{
  "translate": 0.06,
  "num_classes": 256,
  "isotropic": false,
  "moe": "soft",
  "moe_every": 2,
  "shared_expert": false,
  "depths": [2, 5, 2],
  "widths": [64, 128, 256],
  "residual_init": "zero_last",
  "epochs": 53.1,
  "warmup_steps": 1530
}
Rows from block 5 of a small image classifier, named by matrix and row number. Rows with one number within an expert belong to one neuron, the router's apart. Each number is 50 + 12 x the weight over its row's rms, rounded and kept within 0 to 99. All counts start at 0. After the name is the row's rms in percent of the matrix's.
Before each expert's rows are labels from the 100 images, of 14848, where the router gives the expert most weight on average: "top examples" is what is common among them. Only what is clearly more common there than usual is listed. The data: histories of elementary cellular automata, time running down.
# router: slot weights (model.blocks.5.mlp.router.weight, 64x128), inputs 0-127
# up: expert up (model.blocks.5.mlp.up, 32x128x128), inputs 0-127
# down: expert down (model.blocks.5.mlp.down, 32x128x128, transposed), outputs 0-127

# expert 5
top examples: 100 turns on; 000 turns on; 101 turns on; 110 turns on
router.10 089:57 50 57 53 49 53 41 68 67 67 61 68 64 52 48 53 42 33 34 56 40 54 47 33 72 56 40 41 58 69 68 53 52 46 66 53 41 38 52 54 52 51 40 62 54 62 54 48 33 45 57 69 47 49 53 51 47 36 63 36 54 59 70 57 41 24 32 67 50 62 39 33 51 37 49 42 46 67 32 51 66 37 65 45 58 49 38 34 63 58 60 42 61 44 72 56 46 86 48 49 24 69 65 39 44 36 65 43 32 36 59 52 54 57 44 58 56 50 57 36 80 48 48 46 65 71 68 42
router.11 096:61 47 39 46 68 57 53 44 53 62 62 57 41 27 48 55 48 56 52 40 59 14 44 48 63 76 50 41 39 50 43 22 79 30 36 40 58 55 56 60 50 40 39 69 54 56 58 65 66 50 41 58 47 56 81 45 43 52 63 57 76 51 53 39 40 56 28 63 56 73 53 47 53 47 39 53 41 44 63 55 36 50 54 38 53 54 48 45 80 40 40 47 56 45 42 57 40 78 52 41 54 65 62 46 53 69 48 41 33 30 38 63 51 55 61 45 60 35 63 39 54 56 61 52 44 45 40 25
up.0 047:56 50 50 47 74 50 64 38 51 51 50 49 52 49 51 31 50 51 37 28 50 59 50 48 17 52 50 49 49 50 49 54 50 41 54 50 51 48 41 56 54 70 49 58 50 54 32 51 81 50 47 47 50 40 50 51 42 34 54 47 50 24 51 50 40 51 50 44 45 52 36 36 51 69 35 49 58 50 51 54 65 61 55 32 41 46 00 60 50 43 59 76 49 49 44 81 50 50 79 50 61 49 50 48 50 67 50 77 31 44 55 50 50 50 69 50 48 30 50 50 49 39 52 49 07 39 62 61
down.0 061:56 47 52 50 52 50 59 31 50 61 51 50 56 40 50 50 51 45 42 45 54 51 42 43 54 32 50 52 51 56 51 48 48 50 51 12 53 51 48 50 45 52 44 00 67 48 26 48 50 44 85 50 51 58 50 48 48 67 51 65 41 50 47 50 80 49 49 51 64 53 46 50 48 58 43 49 51 51 26 50 52 53 42 49 49 62 69 50 49 52 49 50 50 49 22 51 51 51 49 62 51 03 46 49 63 49 69 65 48 48 50 50 50 48 51 47 49 51 59 53 56 50 37 33 40 49 52 50
up.1 123:30 51 53 50 50 50 48 50 58 52 49 50 56 51 50 50 64 31 67 84 48 51 50 50 52 52 54 49 50 49 45 61 37 47 99 50 40 41 50 48 51 57 48 51 51 47 50 56 56 49 50 51 50 34 41 50 50 49 50 32 33 52 44 99 50 93 49 51 08 52 50 50 48 50 50 48 47 51 49 57 53 50 51 50 26 48 53 53 50 52 52 48 42 47 51 53 49 52 75 48 48 50 53 50 50 46 52 50 69 45 52 23 52 45 14 50 52 50 55 50 30 49 44 50 50 51 54 56
down.1 137:50 50 51 51 47 50 55 50 55 47 30 45 50 48 52 57 51 45 50 50 50 50 50 53 50 52 50 33 48 59 50 51 35 52 44 49 50 50 51 51 48 49 59 47 66 64 50 51 32 45 51 92 27 50 49 52 52 50 58 47 49 15 51 99 49 50 50 54 36 57 52 52 52 53 52 25 47 48 50 55 52 13 50 48 50 51 48 55 52 51 50 50 66 51 49 44 50 50 45 50 08 51 50 51 14 49 50 47 55 50 51 47 49 50 49 58 55 63 50 48 00 50 49 50 69 48 50 51
up.2 165:36 50 50 50 50 50 51 47 50 50 30 50 49 50 56 44 99 47 79 50 48 53 59 50 17 41 37 47 41 44 51 52 40 49 75 44 51 32 46 49 59 47 60 51 50 53 51 50 96 49 49 50 84 51 50 52 75 49 51 50 48 45 57 64 60 34 56 43 48 43 49 54 50 52 49 51 73 45 48 54 47 79 48 49 17 52 50 49 49 50 58 80 50 73 49 37 51 44 51 51 50 50 51 57 51 53 37 60 51 54 49 48 50 32 48 50 49 57 49 50 26 47 30 50 46 49 43 46
down.2 095:49 51 54 51 59 54 49 50 50 23 46 50 50 55 50 41 52 58 52 50 56 00 44 51 53 50 52 50 50 29 49 51 50 51 33 60 50 54 81 38 54 50 47 50 37 49 53 51 50 95 49 47 37 66 53 51 52 46 38 42 04 43 53 50 49 50 33 50 44 50 85 50 48 50 54 42 50 53 48 35 46 67 43 51 49 45 48 50 50 29 50 66 50 49 50 50 53 47 50 36 55 52 79 50 51 76 49 31 44 42 51 54 84 41 47 44 38 46 48 21 50 45 50 51 50 53 49 46
up.3 083:48 50 50 50 49 50 49 50 50 13 50 90 55 75 50 50 52 50 51 50 39 61 52 47 50 34 56 50 49 50 50 52 48 50 53 50 34 05 50 54 56 51 44 62 51 50 50 50 51 50 50 50 50 43 50 51 51 50 50 50 60 50 58 50 50 58 99 48 50 45 39 45 50 51 58 50 50 50 44 50 51 52 50 47 44 50 35 63 44 53 79 49 50 99 50 48 49 50 63 50 50 25 51 50 49 53 50 50 47 49 48 51 50 50 51 50 50 51 50 43 51 15 45 50 49 50 52 50
down.3 063:50 50 50 45 50 46 48 30 51 98 50 47 49 50 55 41 51 49 12 50 53 51 49 49 50 50 49 50 50 51 50 48 49 50 54 41 50 51 48 51 50 50 47 51 54 50 51 49 38 47 99 50 52 46 50 50 56 49 50 51 46 50 51 49 50 49 76 51 56 52 46 50 51 52 45 51 60 21 50 50 51 50 46 70 98 55 49 51 50 52 52 31 50 55 49 51 51 50 27 48 50 52 47 50 51 33 50 51 50 49 50 50 49 50 50 50 50 50 51 47 50 55 49 50 52 50 51 53
up.4 119:27 50 50 50 50 53 50 50 49 50 00 50 40 50 29 50 35 42 49 60 52 49 50 50 46 50 50 64 50 49 49 50 50 49 53 50 50 65 50 50 60 51 50 50 50 48 50 50 49 50 51 48 50 45 01 50 50 49 50 50 50 50 50 51 33 50 49 50 50 48 66 40 50 50 46 99 46 50 51 50 50 51 32 49 50 31 55 49 50 50 49 47 44 49 50 50 49 45 00 50 47 49 51 50 77 50 50 42 50 50 50 50 52 50 61 50 50 49 50 50 51 55 50 51 54 50 50 51
down.4 158:66 50 43 50 99 36 45 47 50 50 50 49 50 50 39 56 77 23 46 50 50 50 50 50 61 50 49 47 50 50 49 50 50 51 50 50 50 50 34 50 54 50 50 50 50 49 50 50 50 48 49 50 53 44 49 50 99 50 50 49 49 51 48 08 99 51 70 65 50 57 50 50 50 56 45 81 49 44 50 51 51 81 50 49 50 51 64 47 50 50 50 53 49 50 51 86 50 50 51 50 50 48 50 50 95 50 58 50 50 50 50 49 50 50 42 50 53 51 50 42 50 50 50 50 49 52 50 50

# expert 18
top examples: 001 turns on; 000 turns on; 100 turns on; 011 turns on
router.36 098:55 54 30 49 40 28 30 39 45 43 71 59 57 64 56 48 60 54 37 35 47 57 56 44 42 63 48 53 58 50 75 64 62 75 35 49 70 33 71 54 51 49 63 54 52 46 64 44 26 46 58 55 40 51 48 58 33 44 51 50 64 70 57 50 47 49 53 45 62 52 34 50 50 38 54 42 40 38 40 38 53 43 61 52 54 55 67 46 40 46 72 71 63 34 76 60 51 36 43 56 30 43 28 51 40 55 28 62 60 68 56 32 55 08 57 51 52 36 42 53 45 62 63 43 52 60 30 59
router.37 107:62 47 30 43 58 35 36 47 51 43 49 44 51 77 46 52 57 56 44 35 49 60 58 60 51 67 54 52 54 42 66 78 59 73 38 59 48 40 60 57 39 55 67 44 52 53 55 39 30 53 40 59 57 47 57 49 33 42 46 51 59 66 51 55 59 43 63 42 58 55 41 50 54 50 53 62 62 34 53 34 56 58 56 50 45 62 65 49 46 48 65 73 54 35 71 62 37 34 52 61 47 34 20 57 60 51 36 73 68 73 55 26 44 08 60 46 39 33 44 59 39 39 73 48 41 57 35 61
up.0 128:50 46 74 50 52 53 73 50 54 57 38 59 58 66 50 50 50 49 56 53 75 48 45 55 68 50 50 50 50 50 35 15 50 50 50 50 46 46 50 60 50 57 07 33 50 53 50 67 76 51 51 50 80 50 52 49 87 52 50 51 48 50 48 50 50 17 50 51 50 48 57 50 49 51 50 51 50 54 74 50 64 50 59 52 50 39 25 51 53 49 49 21 34 53 50 50 70 57 60 49 51 51 51 50 52 36 76 33 37 17 42 50 35 82 62 50 50 50 50 50 50 49 36 50 60 50 51 50
down.0 183:51 50 50 48 49 50 50 55 25 51 50 56 50 52 99 00 50 50 50 50 49 50 50 50 50 50 47 69 44 50 34 50 51 55 50 50 49 50 37 49 49 50 50 51 50 69 50 50 60 48 49 50 51 63 50 51 29 50 49 49 50 50 71 83 57 50 49 50 46 50 58 49 49 50 41 50 50 39 65 50 51 51 50 40 43 50 50 52 50 50 46 50 64 51 60 50 50 50 57 50 52 50 50 51 51 50 53 54 50 66 50 50 50 43 48 50 50 60 50 50 50 50 50 51 50 49 50 61
up.1 070:51 50 51 50 48 49 50 43 16 51 50 49 68 30 55 52 63 55 50 50 50 50 50 50 54 51 52 50 50 50 93 51 49 50 45 49 50 58 70 50 52 50 68 43 50 43 99 50 49 49 50 56 50 23 34 50 39 50 50 50 55 50 63 50 50 48 50 50 53 50 50 66 50 50 50 49 51 49 50 45 51 52 50 48 52 50 50 48 54 50 49 85 48 45 50 52 48 51 48 50 50 50 28 50 50 47 51 49 50 99 49 49 54 25 50 50 50 49 41 50 50 50 50 45 50 50 12 50
down.1 115:50 50 49 50 50 50 50 50 49 60 51 49 50 50 50 00 50 50 50 50 50 51 50 50 51 52 58 53 50 65 42 11 50 50 75 50 21 49 37 47 34 29 29 50 64 50 50 50 50 50 50 47 84 50 50 66 37 50 50 50 88 50 80 50 51 50 50 49 50 51 50 50 50 50 35 48 50 50 50 51 51 50 50 50 49 50 50 50 47 57 50 50 50 48 51 50 50 50 53 50 50 50 50 47 50 50 50 56 50 99 50 51 51 50 42 50 50 50 50 50 51 50 50 50 50 50 37 55
up.2 101:48 50 65 51 50 50 66 56 68 85 34 47 49 51 50 50 48 50 50 84 50 50 46 65 57 51 45 47 50 51 50 25 50 49 51 62 51 52 50 50 46 49 38 53 50 41 50 66 79 71 50 57 71 26 53 50 65 51 50 50 49 29 50 99 51 49 50 52 19 49 51 50 50 50 47 91 63 43 51 50 50 58 50 49 50 50 49 55 60 51 49 48 48 53 49 50 53 67 49 49 57 50 54 50 85 49 59 52 50 49 50 50 32 49 51 51 51 50 50 50 50 51 49 52 50 49 50 48
down.2 065:50 50 34 50 50 50 50 50 50 49 26 57 50 51 49 50 94 50 50 40 54 49 51 78 50 50 50 49 49 50 70 52 40 51 49 51 55 50 50 41 97 50 66 50 49 42 50 50 42 50 37 50 00 51 49 47 50 52 16 51 43 51 50 78 48 51 49 37 51 36 52 69 48 35 50 49 30 49 50 50 51 51 50 33 50 49 60 49 50 45 50 50 50 51 50 47 81 50 50 50 50 50 50 50 51 48 46 48 41 46 50 43 34 61 90 52 50 50 43 50 50 50 51 51 49 51 62 49
up.3 109:46 48 54 56 49 67 56 50 60 62 42 50 49 54 50 50 26 49 50 95 49 49 49 56 54 49 45 49 48 60 24 47 39 44 64 51 48 48 46 66 60 40 50 50 50 56 49 50 50 50 50 51 55 50 54 49 93 50 50 50 50 10 50 67 50 50 50 50 49 44 70 17 50 50 49 47 51 56 50 67 50 50 50 50 49 50 06 51 50 49 30 49 48 53 43 50 54 78 58 43 56 54 80 49 51 50 61 50 22 49 44 68 36 67 50 51 50 63 50 49 60 46 50 61 56 45 85 48
down.3 113:52 50 91 50 38 43 50 51 50 66 50 48 51 53 48 00 50 50 51 49 48 71 50 50 50 50 50 50 50 50 50 50 50 50 50 75 37 51 50 50 50 51 50 52 86 50 51 49 87 50 49 49 50 98 63 68 03 50 49 44 48 50 76 50 49 44 47 50 50 53 51 48 52 51 50 35 50 50 51 50 47 51 50 48 51 50 49 59 49 66 50 57 52 50 57 49 49 50 50 50 70 58 51 47 52 47 53 50 51 50 50 48 54 26 55 50 48 50 49 49 41 48 46 50 51 49 51 50
up.5 040:50 48 49 54 47 50 48 50 51 99 50 47 50 07 57 49 93 53 36 50 28 52 50 27 50 27 52 45 25 50 58 54 49 50 49 50 45 62 51 50 50 52 52 43 50 48 68 51 48 51 50 66 51 44 49 50 48 53 51 49 51 50 71 51 50 51 50 29 49 49 50 62 51 40 48 50 95 50 48 43 47 46 49 36 43 30 52 51 44 39 60 55 51 48 51 50 57 50 51 51 49 51 48 23 51 49 51 49 54 55 56 48 58 45 44 50 50 48 50 53 45 57 52 50 50 03 47 52
down.5 052:52 49 48 52 47 50 49 51 50 50 50 49 50 49 50 18 46 50 51 46 51 50 51 50 52 97 50 57 32 57 49 50 50 49 49 50 49 53 50 40 44 49 51 64 69 50 50 51 50 49 58 50 56 48 48 62 46 50 58 49 48 50 65 89 43 54 44 50 51 53 55 49 49 54 55 48 51 46 49 60 52 47 50 50 49 50 50 63 49 63 45 50 48 50 50 48 45 38 52 53 50 49 50 00 49 51 52 50 50 57 54 48 50 50 50 50 53 54 49 52 52 50 45 46 54 40 55 58

# expert 8
top examples: 011 turns on; 110 turns on
router.16 095:28 56 36 34 48 54 61 51 58 53 53 39 50 49 67 45 59 36 54 65 63 50 39 62 45 62 45 92 34 51 58 40 32 53 58 67 60 66 53 30 53 46 47 52 55 45 62 45 35 23 53 38 45 34 60 48 48 45 53 52 74 40 39 33 23 62 54 72 63 28 53 56 48 26 43 57 48 58 68 54 52 59 21 36 54 57 58 54 71 56 51 64 48 52 64 41 37 49 42 49 64 36 65 36 48 43 72 48 44 61 65 37 34 48 68 53 50 45 51 65 56 31 49 60 55 38 49 59
router.17 090:43 56 49 54 53 70 54 43 54 55 48 37 60 42 42 49 48 45 54 55 62 43 39 53 42 61 53 91 53 51 57 46 28 49 57 67 37 60 40 37 52 56 51 63 55 44 68 41 52 28 41 38 41 39 46 50 40 38 55 67 71 49 35 15 49 54 59 61 73 33 65 41 45 39 46 69 37 60 68 65 45 65 30 43 51 46 61 63 69 43 45 69 45 61 52 27 34 36 36 51 68 40 56 35 49 41 64 45 46 47 56 31 22 58 53 53 47 49 52 53 63 33 44 52 37 26 42 67
up.0 108:55 50 50 50 28 50 46 52 56 50 71 50 50 50 50 50 55 50 61 50 10 50 51 49 85 01 50 21 50 50 51 50 77 50 50 51 51 52 92 52 50 50 49 51 50 50 39 50 50 52 50 50 44 49 90 50 50 50 50 48 50 51 52 66 49 51 49 41 43 49 26 49 50 50 52 03 50 50 31 46 50 49 67 49 50 61 51 50 51 54 56 50 49 49 50 65 50 50 50 50 36 49 50 56 50 49 46 50 50 47 51 50 87 44 50 63 50 50 50 24 50 65 44 50 50 55 51 48
down.0 040:50 53 50 49 47 51 51 52 42 55 50 51 49 48 49 49 22 47 37 49 51 50 50 99 49 53 52 50 49 50 50 59 47 50 47 50 48 51 51 54 53 52 90 51 54 45 49 46 60 00 50 51 65 41 70 55 50 50 52 49 15 50 56 51 50 49 50 48 49 49 49 49 50 52 42 49 50 52 44 50 23 50 34 58 45 55 49 52 71 55 50 46 49 73 44 50 44 55 47 49 50 51 44 53 44 50 54 50 53 67 50 51 29 49 54 76 54 29 48 39 50 50 49 45 46 53 54 51
up.2 121:72 49 50 50 50 39 50 54 51 50 74 50 50 52 53 50 49 60 52 50 38 49 50 50 50 23 51 00 52 47 51 50 70 54 50 50 50 59 59 51 48 50 50 49 50 50 62 50 51 57 50 51 50 66 50 50 51 58 46 33 48 49 60 54 66 33 45 47 49 50 47 42 50 54 48 20 55 46 49 41 50 45 82 54 54 47 48 48 21 50 67 53 50 50 45 50 51 50 49 50 31 60 47 50 50 48 19 50 50 53 43 50 57 51 50 50 50 49 42 50 50 82 50 50 58 50 47 49
down.2 170:47 51 49 42 49 82 53 50 50 49 50 50 45 49 50 41 50 50 50 50 73 52 53 51 50 67 50 99 50 48 50 59 64 50 48 50 50 49 50 50 49 37 50 50 53 49 51 50 50 50 52 50 51 66 93 52 50 50 51 50 51 49 59 81 18 47 51 11 39 50 52 50 50 39 50 34 50 55 50 46 50 49 82 51 50 50 50 51 31 52 51 50 48 56 49 18 50 50 49 50 48 50 50 50 19 50 13 50 51 50 50 50 49 52 50 51 50 50 51 50 45 53 50 41 49 50 52 59
up.3 099:46 50 47 53 50 26 36 50 50 50 61 50 56 48 50 50 50 51 50 50 47 50 50 46 43 49 50 00 50 50 50 50 50 50 51 51 51 50 50 51 50 50 50 47 50 39 55 51 51 51 49 50 50 49 41 50 50 52 51 50 50 63 51 50 52 52 50 50 50 52 49 51 50 50 52 16 49 50 49 50 50 50 51 49 49 51 50 50 32 50 50 49 58 50 49 50 60 50 53 50 49 54 51 50 37 50 49 50 50 49 50 50 50 50 49 50 50 50 50 42 50 99 50 52 52 50 54 50
down.3 077:22 51 50 47 50 49 30 49 50 51 54 14 50 42 73 40 50 41 58 96 50 50 50 49 99 50 50 99 50 48 50 49 48 50 49 50 50 41 49 51 50 50 49 44 67 48 49 50 49 50 54 50 63 58 36 51 49 51 50 50 64 50 50 50 52 24 50 33 50 40 49 50 53 50 49 51 58 51 60 59 47 52 49 49 50 48 50 53 37 51 66 66 50 50 49 54 68 50 35 50 50 47 51 51 57 51 51 51 50 50 50 49 49 50 50 50 50 50 56 50 50 50 50 50 48 54 50 51
up.4 119:52 52 50 50 50 40 50 50 48 37 79 50 52 70 51 50 51 55 72 50 49 52 50 51 55 50 53 50 51 46 50 55 49 50 49 50 50 55 76 48 51 06 50 50 50 49 61 49 50 42 50 48 50 50 78 50 48 58 49 48 51 51 52 50 50 49 48 50 50 51 50 50 46 51 84 32 49 46 50 17 51 33 50 52 50 75 48 50 52 50 50 59 55 50 50 49 48 30 51 50 50 51 39 74 50 43 06 52 50 50 52 51 63 43 53 50 49 49 49 51 50 50 34 60 82 99 51 24
down.4 098:49 50 50 57 51 50 50 51 50 50 50 52 57 49 64 49 48 50 45 49 48 50 48 63 50 48 50 00 50 50 50 50 50 50 51 49 50 68 51 50 50 86 51 39 53 52 50 52 51 19 48 50 50 50 50 48 50 51 51 14 45 50 50 52 51 53 48 49 48 47 50 50 49 50 00 61 50 40 50 49 50 51 04 77 51 52 50 48 50 54 49 49 50 50 50 60 42 50 48 50 53 40 50 73 50 51 65 46 51 49 42 47 51 48 50 50 50 50 50 51 50 39 51 48 50 85 50 49
up.6 108:57 49 49 50 50 12 48 51 51 50 99 50 49 50 50 50 50 70 60 50 49 60 57 50 50 42 50 08 51 50 50 49 51 78 50 50 50 49 53 75 37 50 50 50 50 49 50 50 50 72 50 66 50 60 50 52 49 54 49 46 50 53 59 50 69 50 51 50 50 56 40 50 50 50 50 26 49 50 51 41 50 15 99 51 50 50 54 49 44 53 50 49 51 50 50 50 50 50 50 49 44 62 50 50 50 50 28 50 50 49 39 49 54 49 50 50 50 50 50 50 50 53 49 43 77 50 50 49
down.6 148:50 52 50 50 50 99 50 50 50 45 54 50 52 51 57 50 50 47 49 49 50 52 51 77 47 50 50 84 50 49 50 50 87 50 50 53 50 59 50 52 65 50 51 48 94 50 50 50 50 38 50 50 75 50 50 72 51 50 56 37 50 50 57 65 44 50 45 50 50 50 50 50 52 51 48 52 44 50 54 50 20 51 48 50 50 51 50 68 50 82 50 49 50 50 50 02 50 48 50 50 50 50 48 75 52 50 50 45 50 49 50 49 50 50 50 51 47 51 67 35 50 50 50 49 53 50 50 50

# expert 7
top examples: 000 turns on
router.14 096:59 43 47 39 53 70 62 66 27 34 35 43 48 28 33 50 50 41 34 36 53 30 57 33 76 26 33 53 51 48 49 50 72 22 46 60 51 54 47 60 67 54 74 64 48 32 40 42 61 53 46 64 46 41 59 41 67 44 49 56 36 45 58 62 46 51 56 55 59 40 32 58 50 48 43 64 48 35 65 39 63 58 59 38 67 54 59 56 35 53 29 55 45 49 56 58 39 50 40 36 30 46 35 46 63 48 57 58 59 76 51 34 59 38 55 71 50 47 57 23 65 36 45 46 38 38 46 31
router.15 100:60 44 51 41 53 70 68 65 27 35 32 46 47 37 37 48 52 40 38 38 56 26 52 40 78 28 26 57 51 50 49 43 69 25 45 59 52 49 46 63 65 55 74 66 48 35 42 44 63 53 49 65 59 44 65 46 72 42 50 52 39 43 61 65 45 48 58 57 57 35 33 57 49 44 37 64 56 32 62 37 59 60 56 37 65 57 57 57 40 57 32 57 44 51 56 56 38 55 34 35 31 46 42 46 67 54 54 58 58 75 48 30 59 41 56 67 48 41 57 23 62 37 42 47 35 40 46 33
up.0 124:53 51 50 48 50 49 60 35 54 50 50 81 86 47 50 50 90 50 58 50 52 59 50 28 52 93 47 50 50 62 66 46 50 50 53 17 37 27 47 49 50 48 35 50 49 51 49 45 51 52 50 47 65 51 50 50 50 65 48 48 51 50 49 47 50 45 56 73 50 51 50 50 50 50 50 50 54 51 49 26 49 50 54 54 46 51 07 48 50 52 73 78 57 53 50 51 48 50 50 54 49 51 55 52 47 50 46 46 46 50 50 51 48 50 00 81 49 51 51 37 51 50 36 50 52 70 50 55
down.0 101:38 50 50 48 51 51 52 50 50 37 37 49 52 52 54 51 48 50 50 49 51 21 50 51 05 49 47 65 49 50 52 49 50 54 46 49 52 62 99 51 57 50 48 50 52 69 50 54 37 52 48 57 51 53 54 60 50 46 51 48 20 49 50 50 51 50 49 46 49 58 81 36 55 49 51 48 46 49 50 53 43 50 48 58 49 49 50 63 51 52 50 47 50 50 50 37 53 51 51 46 50 63 51 54 46 51 49 50 50 49 50 32 48 48 53 87 39 49 50 42 50 53 48 50 50 50 50 54
up.1 023:36 50 50 50 51 50 50 50 51 51 50 50 50 52 50 50 48 50 51 58 50 54 50 51 50 50 51 48 52 49 49 50 51 00 50 53 49 50 49 49 50 50 47 50 50 50 52 50 51 57 50 50 50 51 44 50 50 52 50 50 49 51 50 50 52 50 50 50 52 00 50 50 50 51 50 50 50 51 51 50 50 52 51 51 50 50 50 48 51 50 50 41 50 49 48 48 53 49 50 50 50 52 50 50 50 49 49 51 50 50 50 50 49 00 51 50 50 48 50 50 50 51 51 50 50 50 50 51
down.1 020:50 52 49 50 52 48 50 49 50 51 50 53 49 50 50 50 50 50 50 50 50 50 50 50 35 49 49 50 49 49 50 50 50 50 50 77 50 51 50 56 49 50 50 52 51 51 50 44 51 47 49 50 50 47 50 51 50 50 50 52 39 51 54 48 51 51 65 50 50 50 48 48 50 50 49 50 51 50 50 00 50 53 51 51 50 50 50 52 50 47 49 50 51 50 50 50 52 49 50 50 50 50 50 49 52 51 49 50 66 50 50 50 54 52 54 50 00 49 51 51 52 50 49 49 50 50 52 51
up.2 213:70 50 50 50 49 46 49 47 83 47 48 69 50 54 49 50 53 63 50 50 54 51 61 34 64 89 50 53 40 50 49 27 55 41 50 49 52 23 34 50 40 26 50 50 50 67 89 44 44 43 49 34 66 51 55 49 50 58 43 47 51 47 65 17 46 37 51 64 50 46 50 50 49 45 48 50 59 48 54 20 51 46 52 51 49 51 42 46 56 66 51 50 50 53 50 54 08 69 47 62 52 57 58 50 49 57 50 43 48 50 50 45 50 50 51 84 47 52 50 29 36 45 44 38 61 52 23 26
down.2 188:50 50 50 43 50 48 51 57 53 15 40 52 56 69 84 50 49 50 45 57 50 50 43 55 49 51 44 52 52 20 57 48 51 53 48 55 51 58 99 46 86 48 50 44 57 52 56 63 52 66 48 49 23 57 50 50 50 46 50 34 49 50 50 54 50 57 46 37 14 65 61 46 50 45 50 53 33 55 50 51 53 53 50 52 50 12 47 52 49 53 50 63 57 50 54 48 53 49 50 47 51 52 49 63 45 86 43 50 51 50 52 42 48 50 50 54 47 50 49 46 05 50 81 50 49 55 50 52
up.4 076:47 50 49 49 52 00 46 52 53 51 55 50 57 53 50 50 79 46 53 50 50 23 49 52 55 50 59 50 52 52 50 49 50 51 50 52 50 00 51 47 24 50 47 48 50 45 50 45 52 60 44 49 45 51 47 50 48 78 50 49 50 51 47 28 51 48 53 51 51 50 50 00 50 52 16 50 47 54 49 39 50 59 53 54 51 52 50 37 49 56 48 49 58 63 45 48 51 47 50 48 41 54 87 52 56 50 43 46 32 53 45 52 46 48 52 53 47 50 49 41 54 50 50 48 52 53 49 54
down.4 064:44 56 44 37 58 46 49 60 41 45 43 52 51 51 68 52 49 51 50 50 50 50 49 52 00 49 26 51 50 49 65 49 50 49 49 43 45 52 99 57 52 51 50 54 49 66 48 52 42 57 51 49 51 49 52 49 51 51 50 34 34 49 50 45 57 51 48 50 49 50 54 51 50 56 51 53 48 48 49 49 51 57 90 00 48 46 53 51 53 31 51 48 50 48 47 48 50 52 50 50 50 49 53 63 51 52 50 51 47 50 50 50 69 45 50 50 49 46 50 48 50 53 49 49 48 38 50 52
up.6 054:50 50 52 27 47 10 49 50 96 49 52 52 49 54 50 49 99 52 56 51 55 50 49 18 50 51 35 51 51 54 62 49 50 50 59 51 49 41 50 49 52 51 47 47 43 67 50 47 53 54 49 51 49 50 48 50 43 51 49 50 52 48 49 00 46 49 56 51 67 50 49 49 50 49 50 51 48 55 48 44 61 64 70 53 49 53 50 41 61 58 70 43 50 51 41 50 52 30 49 47 49 47 60 54 50 54 54 52 48 50 50 50 47 48 55 50 50 52 49 44 50 50 49 48 55 55 30 57
down.6 073:18 50 49 05 54 48 49 50 48 50 48 49 52 50 71 50 46 51 28 50 50 51 50 53 51 50 45 51 50 49 55 50 50 49 50 49 46 50 99 29 51 50 52 51 49 54 48 53 49 50 52 50 51 49 50 48 52 51 50 30 54 50 49 47 53 49 48 47 50 49 89 51 50 50 52 51 50 49 56 50 55 57 71 55 49 45 55 50 55 49 53 46 50 49 49 49 50 49 49 52 50 46 53 81 49 51 51 50 49 53 50 49 47 46 50 50 49 46 50 48 50 51 49 50 45 50 51 50